Weights of a small spectrogram FSQ autoencoder: 5700 steps.
Rows from block 4 of the decoder of a small spectrogram FSQ autoencoder, named by matrix and row number. Each number is 50 + 12 x the weight over its row's rms, rounded and kept within 0 to 99. All counts start at 0.
After each channel's rows are labels from the 100 clips, of 14976, where the channel reaches its highest value: "strongest on" is what is common among them. Only what is clearly more common there than usual is listed. The data: Morse code for random letters and digits, with fading, noise and interfering tones. In brackets: how many of the 100.
# conv: 3x3 conv (decoder.decb.1.0.conv.weight, 128x128x3x3, each kernel summed), inputs 0-63

conv.78:71 41 45 37 63 28 44 39 58 56 33 57 61 45 37 50 47 39 53 46 48 54 49 38 46 38 74 60 52 49 62 54 52 40 38 80 35 55 47 36 43 51 67 39 61 48 39 64 24 64 53 65 65 37 44 55 44 48 60 51 35 25 67 71
strongest on: clipping (38)

conv.113:50 50 70 47 40 39 39 76 31 28 57 59 61 49 61 74 57 46 45 48 53 24 66 51 29 58 54 45 41 49 69 45 47 51 52 41 50 55 44 44 64 36 51 60 36 65 41 46 49 31 54 55 40 71 44 45 66 68 42 42 54 61 56 46
strongest on: tone: low (69); speed: fast (60); mains hum (45)

conv.55:68 49 44 58 36 61 49 51 37 45 49 52 61 31 53 69 63 40 19 49 43 42 73 41 67 56 80 54 39 47 38 63 58 61 44 49 40 43 55 69 61 52 55 42 60 37 42 49 53 65 36 51 52 52 58 46 50 53 44 60 59 43 27 69
strongest on: tone: high (100); mains hum (52)

conv.109:54 60 57 50 52 41 40 23 47 58 57 39 69 35 53 64 64 54 61 36 51 47 57 45 61 34 62 57 60 24 51 72 60 75 51 53 33 47 60 54 39 59 53 40 45 53 57 55 48 68 45 44 56 40 29 69 65 23 52 73 46 34 45 54
strongest on: mains hum (71)

conv.61:71 34 46 42 64 38 56 18 46 56 48 42 44 38 53 59 28 61 31 43 52 49 54 28 52 42 45 51 51 56 52 19 60 67 52 72 40 59 55 40 41 42 67 50 81 53 45 54 58 64 64 52 65 50 46 29 47 57 41 52 58 44 65 41
strongest on: clipping (92)

conv.124:54 31 78 42 54 56 46 64 41 55 43 43 55 53 50 65 41 45 65 56 69 67 69 54 52 27 54 38 60 47 44 30 48 49 68 44 44 70 62 27 44 57 59 48 34 66 49 65 44 40 58 55 73 37 58 52 57 48 59 45 36 49 63 47
strongest on: quiet level (60)

conv.68:52 71 38 43 43 51 50 49 67 42 49 54 50 80 44 64 50 48 65 46 55 29 56 35 75 57 52 38 35 59 55 44 59 61 47 23 49 45 34 51 60 33 44 32 53 55 46 49 62 39 49 56 58 43 41 41 48 52 64 76 59 49 51 48
strongest on: tone: low (72)

conv.39:53 32 52 67 48 45 36 28 25 71 29 52 39 49 58 68 49 59 51 27 25 35 52 41 50 59 76 55 40 58 31 46 48 50 36 59 64 45 50 42 46 53 56 44 68 40 53 38 51 59 58 38 55 46 66 28 41 57 62 43 29 57 49 53
strongest on: quiet level (68); mains hum (66)

conv.87:74 27 51 45 36 46 41 37 61 34 48 35 59 28 24 39 49 61 33 63 43 54 61 57 61 73 71 47 54 64 40 35 53 38 39 57 62 45 33 48 60 63 64 63 54 52 46 55 62 53 64 44 63 42 48 41 65 53 61 64 48 67 40 40
strongest on: tone: low (63); rumble (61)

conv.9:38 47 30 56 38 52 50 62 60 60 63 53 36 37 36 65 39 52 61 63 40 81 51 55 57 53 53 50 23 30 54 47 46 64 50 43 57 59 30 49 58 48 54 59 37 56 37 60 55 57 60 52 52 54 35 56 47 70 78 74 54 67 55 76
strongest on: clipping (73)

conv.14:37 36 59 68 45 53 27 63 61 51 42 44 52 59 55 56 52 58 47 47 67 48 46 26 41 36 41 46 46 37 57 48 64 43 51 50 42 44 46 41 34 54 72 58 54 42 69 38 58 50 75 42 65 34 56 58 32 79 50 68 40 67 48 51
strongest on: clipping (81)

conv.127:34 67 66 37 59 28 55 40 59 44 52 51 82 46 35 54 43 48 55 75 52 66 52 55 55 33 39 42 52 46 46 37 62 51 42 48 45 42 33 45 36 43 71 49 42 67 44 53 47 51 58 55 46 60 46 73 69 57 44 31 40 52 73 58
strongest on: tone: low (63); mains hum (47)

conv.23:38 42 55 75 71 59 51 25 49 68 67 51 47 58 60 60 40 52 56 47 76 68 44 46 50 70 25 78 67 49 57 34 78 62 52 52 44 49 41 53 44 64 40 51 30 35 55 61 37 53 49 69 49 55 47 47 52 61 74 49 42 30 62 57
strongest on: clipping (72); mains hum (58)

conv.7:39 55 36 72 36 58 33 35 67 61 36 57 60 48 47 43 67 43 62 26 60 26 51 67 57 50 58 57 55 83 53 53 44 59 42 81 41 31 49 72 53 20 62 38 49 21 58 57 60 58 48 50 51 42 39 47 62 50 60 77 56 57 45 45
strongest on: clipping (56)

conv.51:36 48 50 60 39 28 43 59 38 39 48 41 61 61 58 53 54 64 53 51 53 35 60 39 58 52 65 47 42 37 43 62 48 63 65 70 30 23 39 47 42 49 54 48 47 47 33 58 43 51 34 68 55 57 45 54 48 46 68 59 39 62 67 42
strongest on: clipping (96)

conv.82:73 50 43 55 38 54 60 59 60 53 49 39 68 48 36 49 70 52 25 51 43 69 45 55 42 34 33 52 53 36 67 76 51 55 44 21 66 65 41 60 59 68 46 60 41 50 54 41 54 41 44 45 58 26 43 69 36 23 47 37 34 61 34 41
strongest on: quiet level (85)

conv.80:47 56 64 43 46 34 57 35 55 50 52 41 51 44 44 48 44 53 36 63 43 67 56 76 60 35 38 62 56 35 34 43 60 20 53 72 69 51 53 40 48 61 54 35 34 51 37 60 67 52 38 65 54 46 34 71 51 34 47 41 31 53 65 57
strongest on: tone: high (92); quiet level (66); mains hum (42)

conv.119:47 28 57 76 66 72 49 57 69 38 50 71 48 32 72 51 20 41 40 46 70 35 57 59 55 23 36 56 46 40 53 54 59 62 40 51 46 59 54 60 56 35 37 43 23 49 65 45 60 49 46 58 53 51 47 17 37 51 56 50 48 62 51 57
strongest on: clipping (74); mains hum (64)

conv.83:54 43 47 54 62 44 59 36 51 33 52 47 53 65 61 71 67 27 29 41 60 59 64 53 69 40 63 50 48 57 49 33 45 53 54 60 55 63 65 57 54 67 77 77 47 57 43 77 68 31 58 51 63 58 59 55 65 57 40 63 32 47 71 70
strongest on: tone: high (100)

conv.33:53 49 26 60 71 53 38 40 49 54 59 35 53 53 51 51 33 64 47 45 45 26 67 50 55 50 53 60 21 42 44 51 51 55 44 37 55 53 46 47 40 49 47 64 52 38 61 40 52 45 49 27 60 47 46 40 48 67 39 62 72 51 38 30
strongest on: clipping (55); white noise (50)

conv.56:47 59 75 46 48 60 52 52 66 35 31 57 54 51 36 39 36 68 66 64 70 35 52 37 47 36 44 32 62 67 47 39 46 52 68 48 60 39 45 51 54 45 60 31 31 47 54 39 58 54 40 42 69 34 41 43 64 57 75 54 72 66 50 51
strongest on: mains hum (60)

conv.45:55 40 51 55 43 41 34 40 54 74 40 67 59 53 49 48 42 51 44 44 56 46 69 47 43 48 53 65 63 72 45 35 63 68 61 72 43 64 54 40 48 56 67 55 55 25 54 46 45 54 58 38 39 54 79 52 44 54 70 32 58 63 44 69
strongest on: clipping (46)

conv.110:57 55 55 72 47 43 69 59 52 61 45 55 38 38 50 53 58 44 43 56 46 48 59 49 51 45 63 43 34 62 44 34 54 47 45 49 54 50 46 45 74 37 40 36 42 59 59 46 63 50 67 40 65 59 47 52 58 54 43 47 45 58 32 49
strongest on: clipping (98)

conv.122:43 57 61 66 63 56 28 61 53 59 37 40 67 47 46 58 48 52 81 53 53 51 58 65 61 45 63 46 44 33 43 60 60 72 60 34 41 53 31 36 56 42 64 25 34 59 52 29 29 62 51 61 63 50 44 60 44 49 72 68 42 52 65 48
strongest on: clipping (91)

conv.88:53 51 64 44 46 45 69 49 33 60 39 50 42 28 49 50 41 33 61 62 55 67 49 60 64 25 27 49 50 51 25 53 32 64 38 37 42 66 54 59 52 63 53 67 53 59 63 48 71 41 60 28 46 47 52 52 44 35 32 50 58 53 28 44
strongest on: quiet level (77)

conv.101:57 54 56 43 50 35 57 59 34 57 59 33 75 39 38 47 59 56 54 46 47 48 47 54 69 43 58 66 61 36 52 54 38 55 62 62 34 53 68 64 29 64 77 47 46 61 44 64 30 62 64 57 61 32 59 36 44 60 59 77 60 47 61 57
strongest on: mains hum (62)

conv.34:29 67 62 60 36 42 34 55 32 42 61 57 40 37 46 51 42 42 51 33 43 35 79 64 59 58 58 48 27 37 48 41 40 68 33 57 48 52 63 41 29 68 49 46 41 65 46 42 53 54 56 60 48 62 50 40 17 68 30 57 53 44 44 32
strongest on: mains hum (91)

conv.125:54 53 53 54 57 93 29 67 59 35 58 51 32 40 58 65 59 47 44 72 65 44 48 37 31 31 55 48 69 58 36 52 58 42 37 68 49 46 40 41 45 60 59 60 28 53 50 46 35 41 26 49 52 42 35 79 57 57 48 47 41 68 37 55
strongest on: mains hum (75); clipping (33)

conv.95:40 34 48 57 50 64 31 53 55 30 55 55 55 36 42 71 55 47 38 65 55 55 52 53 70 47 79 59 44 29 44 44 41 45 49 59 38 55 39 56 61 70 46 50 35 56 38 62 67 25 65 63 48 55 22 55 43 62 52 77 61 44 65 45
strongest on: clipping (97)

conv.43:37 58 52 60 53 51 38 71 46 40 59 54 54 32 43 71 60 53 41 42 40 46 56 66 65 43 65 53 45 24 49 73 58 60 38 51 55 42 58 16 56 60 61 43 43 62 51 59 33 66 40 47 65 46 61 59 50 31 64 52 38 51 46 69
strongest on: mains hum (50)

conv.40:31 57 42 73 49 23 50 39 67 60 57 36 64 47 55 33 57 47 65 47 36 29 46 82 64 71 46 44 36 47 45 40 62 54 50 49 61 45 51 53 56 60 46 36 34 47 50 40 64 47 60 36 54 38 66 44 31 55 70 56 52 44 41 34
strongest on: tone: high (99)

conv.38:48 75 51 45 31 40 28 49 69 50 39 61 37 49 49 33 40 65 44 65 61 60 58 54 58 45 34 64 39 44 41 40 52 64 57 62 48 45 34 51 40 63 51 40 34 36 49 33 44 55 60 42 36 24 56 38 35 50 57 72 55 76 54 47
strongest on: clipping (27)